From a checkpoint of a small model that answers yes/no questions on an image's attributes: encoder activation prelu.
Rows from block 2 of the image encoder of a small model that answers yes/no questions on an image's attributes, named by matrix and row number. Rows with one number belong to one channel. Each number is 128 + 32 x the weight over its row's rms, rounded and kept within 0 to 255. All counts start at 0.
After each channel's rows are labels from the 100 images, of 14976, where the channel reaches its highest value: "top examples" is what is common among them; "colour at peak" is the nearest of a few named colours to the mean colour under the peak. Only what is clearly more common there than usual is listed. The data: scattered letters and digits in many colours. In brackets: how many of the 100, against the usual share in percent.
# convs0: first 3x3 conv (encoder.blocks.2.convs.0.weight, 192x192x3x3, each kernel summed), inputs 0-191
# convs1: second 3x3 conv (encoder.blocks.2.convs.1.weight, 192x192x3x3, transposed, each kernel summed), outputs 0-191

convs0.184 [104 141 149 120  72 130 111 155 118 180 208 118 112 109 101 100 145 106 153 193 121 100  87 110 110  79 136  97 150  81 165  69 108  78 113 124 172  92 129 139 130 146 109 105 155 128 126 168 179 128 121 187  66 151 107  78  61 140 136 148 138  68 134 149 143 141 171 156 128 178 119 161 125  75  99 136 134 112 119  78 122 143  70  95 134 152 137 113 183 153  85 165 163  69  76  53 145  94  90 123 101 135 126 132  91  99  82 110  93 127 123 102 103 130 138  81  91 117 110 142  94 125  96 132 149 109 102 172 170  72 166 135 132  96 170 117 132 145  69 134 146 121 180 110 198  99 146 106 186  67  66 186 124 167 114 118 132 114 139 112 165 133 132 111 103 146 126  91 180 108 151 123 151  85 120 101 118 108  98 159 148 140 144  71 147 162  85  77  98 118 100 180]
convs1.184 [118 118 151 156  95 112 135 186 177 137  48  47  79 103 100 122 130 142 136  65  56 189 185 111 184 163 125 201 176 103 122  94  64 191 108 109  76 123 132 107  81 109 123 142 145 118 127 142 137 109 118 166 163 109 117 151  83 145 136 133 104 124 160 170 128 130 216 142 105 163 121  71  99 151 100 161 160 131 174  93 134 156 178 212  93 117 149 122 143 105 155 100 163 120 115 167 165 116  86  54 141 143 150  97 135  70 146 117 140 106 139 134 141 144 174 128 174 143 147 107 104 116  69 134 186 122 129  98  96 122  97 106 184 111 105 101 134 139 146 118 132 134 134  65 156 102 137 110 137 117 191 156 130 125 116 175 125 142 181  73  78  93 141 120 153 141 100 157 115 112 137 161 140 101 148 135 140 125 132 146  74 178 127 165 133 108 117 173 122 105 146 134]
top examples: blue (73 vs 20); purple (62 vs 19.7); black (44 vs 19.7)
colour at peak: pink (41 vs 19.7)

convs0.3 [149  95  89 164 137 181 175  92 150 110 113 171 145 109 136 129 137 163 106 176 127 106 120 155 137 113  94 108 152  92 175 143  89 128 165 110  96  85 141  95 170 176 110 124 117 102  92 124 189 128 145  61 124 115 122 151 140 171 182  61 185 157 162 134 154 166 102  93 181 131 134 130 121 102 154 170 106 137 111 124 123 172  99 105 130 108 164  87 147 208  79 119 160 146 137  93 121 119 136 150  69 136 120  61  74 142 115 115 172 165 108 220 169 155  81 121 113 154 112 133  81  74 139 146 112  96 163 119 126 116  89  78 198 164 135 157  90 148 105 175 120 135 178 117 123 147 145 145 149 145 118 143 128 119  91 101 138 141 131  71  77 158  91  69 103 145 153 136 143  99 128 177 200 126 114 150  42 164 133 133 173 143 108 118  79  70 113 114 160 122 108 143]
convs1.3 [138  91 121 126 122  54 106 110 176  96 121 136 177 119 148 146 125 136 147 121 128 156  98 117 164  71 132  76 142 106  95  57 111 138 166 119 187  89 132 112  80  99 139  72 148 125 127 145  82 103 107 137 103 126  98 110 164  87 102 119 126 134 128 143  58 100 116 133 151  63  64 172 129 160 100 124 126 171 142 105  95 117  96 134 161 180 119 149 112  91  58  96 192 135 159 171 140 110 149 104  78  69 114 166 125 125 174  63 119 134 182 116 129  88  57 178 120 114 111  90 112 147 186 134 134 112 110 168 174  72 109  78  96 152 149 124 123 146 168 145  79 101 156 147 133 122 139  97 129 121 100 161 160 164 145 112 106  90 152 149 155 110 148 137  66  82 143 159 107 148 152 176 116 112 131 217 190  98 126 139 118 153 146 144 108 181 131  79 158  98  73 158]
top examples: blue (72 vs 20); purple (62 vs 19.7); the character J (26 vs 9)
colour at peak: white (60 vs 26.7)

convs0.169 [134 175 124 134 153 207 175 116  99 121 117 127 128 138 133 122  87 112 108 101 150 125 140  73  74 109 102 127 140 182 163 158 130 129  79 132  63 140 137 133 130 147 101 112 144 135 124 101 140 148  90 117 122 106 120 136 213 164 131  88 143 175  83 104 151 132 201 137 102 133 118 174 171 158 127 103 193 126  80 127 129 112 156 191 100  89 165 132  73 169 165 132 125 150  98 127 119 158 107 175 126 108 173 181 150 158  88 103 142 132  88 140 125 114 140 127 134 139 182 169  92  76 106 173  95 190 138 149 148 214  94 132 152 133  83 130 157  75 170  79 172  92 100 101 125  53 117 182 121 153 158 173  68  91 111 158 142 140 203 147 110 140 110 193 100 121 122 132 119 141 149 125 132 195 149 145  86  82 112 142 177 113 145 132 106 152 170  99 116 121 161 163]
convs1.169 [ 92 180 152 122  94 178  61 145 122  86 125  96 100 109 149 120 114 165 100 122 161 111 121 100 114 130  98 218 139 116 154  58 121 127 109  71  81 146 164 128 147  70 124 124 119 138 148  98 197 117 113  93  83 140 172 170  91 159 136 142  98 122  67 114 161  67  25 102 148 181 110 102 136 129 171  71 128 129 111 118 151  85 182  99 131 127 111 149 142 162 157 111  93 135 143 161 170 147  97 160 104 124 163 186 135  87  75 118 131 133 102 142 104 206  91 144 170 133  79 175 149 106  94 164 116  86 123  78 121 132 103 130 145  37 139 127 141 128 127 132 131 138 157  77 135  77 180 131  87 124 137 169 171 149 123 114 142 125 115 104 140 113 195 203 111 134 174  91  94 129 150 111 104 112  90 143 140 126 124 111 160 104 127 109 125 138  89 171 146 128 149 161]
top examples: blue (58 vs 20)
colour at peak: white (57 vs 26.7)

convs0.48 [116 143 123  89 149 129 102 147  83 135  97 136 107 165 181 156 146 107 137  97 124  79 157 159 103 157  81  78  95  96 160 115 117 181 134 139  89 139 114 100 171 137 111 119 103 155 105  99 169 121 170 207 110 138 135 167 115 138 131 115 174 203 120 177 118 189 155 123 186 125  70 175 127 159  90 153 127 131 158  79 124 122  54 159 147 138  64 172 196 125 112 110 119 106  99 171 206 139 102 159  75 167 156 131  64 167 143 150  93 135 126 159 133 149 144 137 129 145 132 108 157 191 173 146 146 135  98  91 114 116 136  88 131  99 126  97 159  76 142  90 134 105 193 117 146 122 115  78 124 128  99  98 207 103 116 138  63 170 104  96 125 101 154 145 138 151  98 191  95 109 161 162 125 149 123 101 100 167 144 130 134 163 144 125 137 133  41  90 121 114  89 162]
convs1.48 [ 88  70 177 117  83 157 113 145 130  64 112 131  86 114 136 142 107 118 125  86 123 102 112  96 114 110 102 115 131 146 121 187  97 147 108 121 129 216 102 174 134  49 157 135  97 102 103 107 135  92 124 138  84 176  82 128  65  97 185 159 132 148  12 110 150 178  99 128  90  81  70  72 138 130  90 113 138 128 113  72 115 114 139 168  91 117 102 109  57 126 157 100 106 122 120 110 136 127 132  76 113 118 155 171 152 101 128 143 122 106 109 113 102  80 132 196 168 128 124  98  88 105  29 113 130 128 123 140 134 104  84 150 134  39 132  67 146  97 121 146 105  88 149 122 155 111  94 127 110 152  96  73 116  92 160  97 109 119 210 114 150 104 141 162 136 109 125 140 170  99 122  82 115 117 129 116  95 133  90 101 169 109 120 114 148 125 144 135 170  96 129 132]
top examples: blue (70 vs 20); purple (51 vs 19.7)
colour at peak: blue (42 vs 0.1); purple (31 vs 0.2)

convs0.52 [127 142 186 152 123 136 117 116 136 138 126 121  88 122 131 132  76 111 140 106 203 117 122 173 176  82 103  85  97  97 127 103 146  75 179 168 145 176 152 144 156  80  94 183 151  88 126  99 177 153 128 121 147 150 136 153  71 149 106  81 154 168 122 195  73  96 134 175 124 157 117 135 188 115 160 100  96 137 133 143  94 177  68 110 211 115 160 199 140 121 115 123 153  95 107  82 193 115 179 168  98 160 122 105 102 128 151 150  93 165 148 112 112 121 166 126  99 187 135 184 118 171 101 119 157 116 148 118 114 149 118 132 137 106 172 125 132 125 104 121 118  97 136 100 143 157  95  89 169 125 154 124 135  97  78 118 124 189  79 153 132 139 105 150 143 188  77 127 121 101 118 156  52 145 184 114 121 134  68 158 121  81 115 122 181 148  39 157 153  97 114 130]
convs1.52 [100  89 134  85 150 162 185 140 160  96  92 130 131 169 126  95 150 107  81 108  70 122 117 114 125 120  65 128 122 119 103 233 101 170 107 160 151 118 113  78 126  86 128 142 142 135 158 102 104 132 137 125 114 143  94 157  84  96 167  99 117 128  75 133  88 124 125 151 111  47 182 106  86 125 136 149 140 139 186 110 114 107 169 164 138  90 107  53 135 163 122 159 125 125 168 167 142 137  83  88 159 117  70 119 135  99 172  96 104  69 100 112 132 130 105 193 113  93 152 118  76  84 132 108 157 123  87 144  88 146  79 134 179  85 135 184 135 160 182  93 113 115 159 108 122 132 120 114  78 147 137 130  81 153  82  66  93  97 192 130 159  65 165 117 163 150  94 119 117 105 115 107 136  80 112 151 147 145 107 177 137  74 164 186 169 144 172 134 110 129 112 169]
top examples: blue (52 vs 20); purple (43 vs 19.7)
colour at peak: blue (29 vs 0.1); purple (27 vs 0.2)

convs0.54 [133  74 159 100 151 139 119  54 135 137 108 156  73  82 111  99  77 193 125 100 141  85 137 164 128  72 165 142 105  61 128 154  77 128 134 129 148 136  87 128 139 148 150 202 147 116 113  36 195 119 137 120 126  77 122 155 148 118  89  79 128 152 115 121  94 133  70 142 146 144 130  97 154 117 141 144 129 155  77 141 121 110 131 151 118 105  90 149 127 155 118 126 164 118  96 160 123 174 151 116 135 145 152 110 126 142  94  91 138 162 156 136 142  84 150 157 100 146 163 126 142 175 117 102 124 169 140 118 126 116 106  94 108 106  94 128 114 139  91 197 163  97 107 133 106 198 129  66 170 102  62 111  64  61 105 129 145 149 130 154 143 167 110 197  75 121 167 109 132 150 179 111 122 115  82 130  70  75 197 155 115 143  71 127 122 123 154 176  47 114 178 145]
convs1.54 [236  44 100 173 143 109 127 105 146  83  81 166 124 137  85 144  93  82 127 144 203  94 161 108 111 157 163 157 126 144 147 109 150 165 102 130 122 134 117 120 102 137 145 147  91  82 107 103 131 128  26  74 154  75  96 101 153 169 102 102 108 153 143  74 127 147 142 134 134 120 164 142 181 158 107 104 115  74 116  97 124 133 111 111  95  90 163 138 128 132 131 173 131 181 142 126 165 130 121  96 112 135 127 165 123 134  88 154 115 129  85 108 156  94 109  18  93 135 111 103 147 175 196 194 110 128 181  71 131 140  94 120 157 113 154  98  98 118 136 129 147 125 126  93 103 151 151 169 110 139 133 152 120 115 156 148 110 139  46 135 139 135 106 148 169  96 118 130  95 112 142  82  97 145 184 105 181  82 112 133  93  69  91 100 118  72 167 110 121 122  97 123]
top examples: blue (94 vs 20)
colour at peak: blue (62 vs 0.1); cyan (31 vs 0.4)

convs0.70 [110  83 137 148 112 124  70 193  96 104 173 138 138 162 121 138 143 124 132 167 134 139 145 127 160 125  70 144 135 147  72 128  81 215  89 132 137  90 144 106 152 155 137 142 129 166  79  94 117 130 196 121 126 108 202 157  81  63 126 108 152 144 128 109  99 137  17 137 164 145  97 174 164 157 129  96 134 157 170 112 159 103 110 104  92  79 104 133 119 118 148 134 160 125 140 115  97 121 145 122 101 128 101 107 132 146 131 136  93 127 161 113 196 232 137 136 113 123  93 154 138 227 167 200 107 134 137 161 138 125 171 161 143 134 111 129  85 146 132 101 161 107 127 170 187  92 136 195 132  99 101 101  89 139 128  74  93 130  89  60 136 152 121 159 118 204 142 115 164 138 114 143 137 134 179 147  99 121 122 132 103 133  98 125  95  84 145 123 118 131 123  70]
convs1.70 [134 197 111 126 120 120 112  90 198  98 132 198 103  99 124  83 155  83 100  95  90  87 130 155 142 159 131 107 107 152  95 146  99 199 162 104  91 133  86  97 116 154 135 110  93 111 117 192 139  46 135 117 126 107 139 179 159 131 120 116 116  78 109  71  49 104 109 167 108 167 178 153  93  63 108  59 129  79 149  92  37 120 125 133 130 125 134 138 129  82  90 107 104  96 176 147 128 136 175  84 178 111 184 152 156 130 130 100  92 101 100 136 128 146  85 117 141 132  68  74 133 110 136 148 134 140 117 101  86 127  97 136 105 149 181 139 101 134 140 121  76 132 142  97  89 136 117 109 168 152 130 159 120 121 147 184 140 126 164  96 137  79 190 156  69 164 117 117 190 119 149 164 108  82 117  89 143 126 102 123 140 120 106 126  84 183 122 118 161  87 116 103]
top examples: blue (100 vs 20); purple (42 vs 19.7)
colour at peak: white (71 vs 26.7)

convs0.159 [ 92 109 149  95 100 143 152  98 162 120 107 149  87 119 120  96 142 117  78 210 165 119  72 116 100 127 144 138 145 145  54 155 146 116 103 128 175 130  94 116 164 110 119 188 148 145 165  79 119  78 140 171  94  58  53  71 126 117 154 124 163  90  97 104 151 204 113 122 142 112  82 121 130  84 125 112 130 114 125 160 145 135  92 133 108 108 169 106  93  76 123  99 152 130 149 100 179 114 123 113  70 125 120 116  73 157 152 146 188 108  54 114 189  45  91 162 113 121 142 135 168  90 154 149  69 121 131 107 107  97 114 110 108 110 155  99 100 146  88 116 171 190 136  93 160  82 138 204 165 127  96 144 158  91 132  82 144 117 130 140 159 153 133 141 144 110 167  89 152 113 144 105 166 128  83 134 119 132 124 145 142 129  89 117  37 144 115 127  56 130 154 147]
convs1.159 [150 147  69 115 149 178 167 145 155 163 112  77 181  93 143 137 116 139 175 127 110 113 149 145 126 102 157 140 126  81  67 124 105 132 109 137  82 126 206 145 117 130 142  84 128 141 134 166  92 152 154 129 117 105  87 168 121 113 105 113 128 102 172 181 135 101  85 174 149 105  78 142  93  74 144  91 115 163 212 132  71  80 121 198 194 136  97 108 140 105 167 148 101  95 102 138 118  82 106  97 163 147 152 102 161 136 102 105 161 126 108 176 129 127 163  77 152 134 135 119 102 124  64  96 107 133 141 168 130  90 136 102 137 136 138 123  86  79  74 153 126 103 159 153 135 161  95  35 125 113 155 166 154 134 124 188 142 150 167  81  85 128 141  77 150 109 160 156  86 166 108 108 167  97 108  60 137  79 101 124  81 127 117 135 181  88  90 109 204 121 129 118]
top examples: teal (94 vs 40)
colour at peak: cyan (39 vs 0.4)